{"arch": "unet", "model": "class-conditioned image diffusion model", "dataset": "made-up road signs on poles", "train_examples": 61250, "image_size": 32, "horizontal_flip": false, "conditioning": "class", "objective": "epsilon", "cond_dim": 128, "targets": ["face"], "num_classes": 12, "cond_dropout": 0.1, "norm": "groupnorm", "activation": "elu", "weight_standardization": true, "channel_attention": "eca", "widths": [48, 96, 144], "blocks_per_level": 1, "scale_shift_norm": true, "attention": true, "upsampling": "nearest_conv", "init": "torch_default", "residual_init": "scaled_by_depth", "optimizer": "muon", "muon_scale": "original", "lr": 0.025, "momentum": 0.9, "nesterov": false, "orthogonalizer": "polar_express", "adamw_lr_other_params": 0.0028, "grad_clip": 1.0, "steps": 7900, "batch_size": 128, "epochs": 16.5, "lr_schedule": "wsd_sqrt", "decay_fraction": 0.2, "final_lr_fraction": 0, "warmup_steps": 390, "weight_decay": 0.02, "adamw_weight_decay_other_params": 0}
Rows from block 5, named by matrix and row number. Rows with one number belong to one channel. Each number is 128 + 32 x the weight over its row's rms, rounded and kept within 0 to 255. All counts start at 0. After the name is the row's rms in percent of the matrix's.
# convs0: first 3x3 conv (model.mid.2.convs.0.weight, 144x144x3x3, standardized in use), inputs 72-83, a 3x3 kernel for each
# convs1: second 3x3 conv (model.mid.2.convs.1.weight, 144x144x3x3, standardized in use, transposed), outputs 72-83, a 3x3 kernel for each
convs0.52 099 [117 111 151 144 111 114 154 159 179 148 126 149  97 106  79  65 110 134 194 201 142 124 159  90 111 128  54 114 114 112 124  89 121 129 112 127 103 104 105  99 147  86 123 126 125 215 187 125 112 141 150  77  85  80 112  89 102 123 108 130 200 128 126 136 130 102 185 141  74  88 114 127  89 174 225 103 171 140 189 115 153 121 146 111 190 134 111 134 157  23 137 120 125 128 123 158 168 153 133 169 138  95 207 148  84 155 154 173]
convs0.53 105 [ 84 173 122 128 150 157 126 137 158 133 136  99 119 149 118  72 142 137 125 114 147 136  93 174 109  97 211 112 125 108 116  85 118 136 167 127 138 101  98 148 122 107 147 155 131  84  79 133 153 150  99 156 136  95 123 180 125 113 143 106 165 128 111 145 167 140 132 151 146 138 150 183 101 126  91 123 123 170 179  74  66 146 173  66 137  74  93 159 130  76 187  88  99 146 121 100 114 136  40 176 182 192 125 107 126  97 124 185]
convs0.54 089 [162 167 118 113 161 135 114 153 119  78 100 134 156 135 110 110 156 105 111 121 175 132 128 151 117  74  98  94  99 109 101 103 108 111 119 120  93 129  87 144 150  99 124 147  98 149 135 163 155 156 145 145 156 127  94 103 121  99 155 166 116 116 128  96 114  97 104 147  96 102 147 125 136 229 146 119 179 171 113 144 132 101  70 115 121 118 142 138 140 118 114 115 111  99 124 159 136 137 120 170 194 143 136 200 150 104 154 159]
convs0.55 102 [147 180 120 138 170 142 136 148 140  93 157 124 129 121 112 135 126 106  99 135 153  45 133  84 103 155  64 112 122 133 122 123 155 127  84 111 129 149 134 141 148 119 133 104 135 140 150 127 131 132 156  94 130 142 128 133 111 125 126 177 107 135 123 178 133 117 125 131 111 130 146 170 163 133 143 157 188 106 123 152 124 156 132 181 151 137  79  94  91  77  86  72  41  90 120 112 126  72 107  76 152 124 113  78 107 144 130 130]
convs0.56 105 [101 143 112 135 153 125 148 135 113  88  75  69  66 123  98 110 166 160 164 195 139 128 141  67 129 104 137 134 118 136 128 156 120 137 158 128 123  91 109 128  78 135 110 137 116 125 120 122 124 196 153  95 148 108 135 145 110  59 165 171  98 202 134 160 126 138 118  75 105 143 172  98 155 146 103 109 131 150 182 123 107 132 120  93  97 130  87 133  90 111 127  90  99 125  86  95 144  88 122 161 148 134  99 160 114 114 213  96]
convs0.57 103 [147 146  91 155 162 164 130  95 119 137 118  90 159 158 155 111 148 123  92 112 174 102 107 150  90 110 101 124 110 115 120 159 147 109 130 124 168 135 109 133 117 104 135 165 138  72 156 129 133 128  63 129 131 124 117 127 157 127  91  92 126  94 126 135  95 136 112 135 170 143 137 144  78 112  94 185 109  67 116 121  98 138 115 152  90 120 104  53 130  73 122 130 132 103 142  50 187  92 129  66  67 133 235 130 128 157 172 121]
convs1.52 095 [101 115  58 154 158 132 182 103  62 221  86 143  84 150 195  91 118  54 124 126 142 117 120 136 101  94 167 113 123 124 105 133 109 129 152 137 101 152 103 132 152  88  92 117 124 171 136 137 160 160 170 114  80 157 103 135 157 137  98 163 170 119 116 145  99 117  37 103 127 159 125 104 142 138 113 185  52  95 171 119 200 143 152 120 114 132 164 139 125 166  89 119 152 132 157  83  97 133 112 133 127 145  82  94 158  77  90 137]
convs1.53 093 [116 164 120 138 128 126 134  60 110 128 119 130 162  72 195 126 111 184 137 175 132 117 182 165 124 163 185 145 122 151 137 126 143 139  61 118 174 144 154 149 145 113 119 138 102 102  78  85 105 139 111 103 144 134 129 159  94 103  94 138 134 117 106 131 182 147 110 197 131 109  91  24 135 108 163 118 129 132 145 121 114 185 176 109 152 126 118 138 153  99  87 166  94 133 125 189 186 119  97 129  77 133 136 158 100  89 152  85]
convs1.54 048 [110 132 153 167 161 199 142 161 198  72 101 118  56  86 107  88 158 176 125 144 196 188 163 200 237 160 155 106 104 102 140 114  40 182 159 102 120 132 136 123 159 124 133 194 158 105  99 111  80  71 120 110  78 129 100 139 127  94 128 124  95  85 111 185 155 117 171 151 126 169 194 163 135  78 106 140 132 129 101 102 110 121 122 180 123 130 173 174 187 195 163 105  71 119 101 149 132 138 153 124 193 176  59 145 130 110 147 117]
convs1.55 079 [165 144 155 102 109 117 128 100 102  80 111  69 112 145 150 145 129 110 121 136  97 150 160 114 103 105 144  88  36 124  44  49 166 104  40  91 159 160 156 131 140 157 127 139 143  84 120 113 151 135  46 160  96 118 141  88 192 172 101  86 160 125 128 131 121 123  98 137 203  89 125 142 108 150 153 117 159  67 165 186 133 137 166 134 115 175 137  87  90  79 188 130 139 163 114 137 140 150 114 125 147  84  70  62 106 113 154 151]
convs1.56 114 [160 145 137 132 144 144 108 155 147 105 103 158 135 152  72 168 126 141 174 126  97 116 153 139 129 142 102 144 139 195 165 107 148 159 146 197 124  99 118 107  93  32 126  81 106 180  97  57 160 190 137 141  92 164 121 128 144 130  72 175 134 202 136 132 135 141 141 109  87 132 102 136 133  65 194 149  62  87 145  95 117 113 138  89 128 129 141 113 146 127  56  94  88 156 188  95 110 107  79 147  92 160 140 160 121 138  94 117]
convs1.57 138 [129 186 123 112 143 157 137 146  92 102 149 176 161 193 130  94  99 138 169 165 199 118  89 162 149 142 162 103 120  75  66 139  86 135 112 141 165 133 124 139 114 149 142 153 142 133 147  58  92 135 141 115  94 117 120 114  94  75 127  97 145 100  81 114 110 100 164 130 179 170 122 131 119 120  71 160  86 114 106 167  83 116 188 125 148 137 115 116 151  99 131  89 160 149  59 111  55 146  99 169  94  93 133 138  81 147 108 153]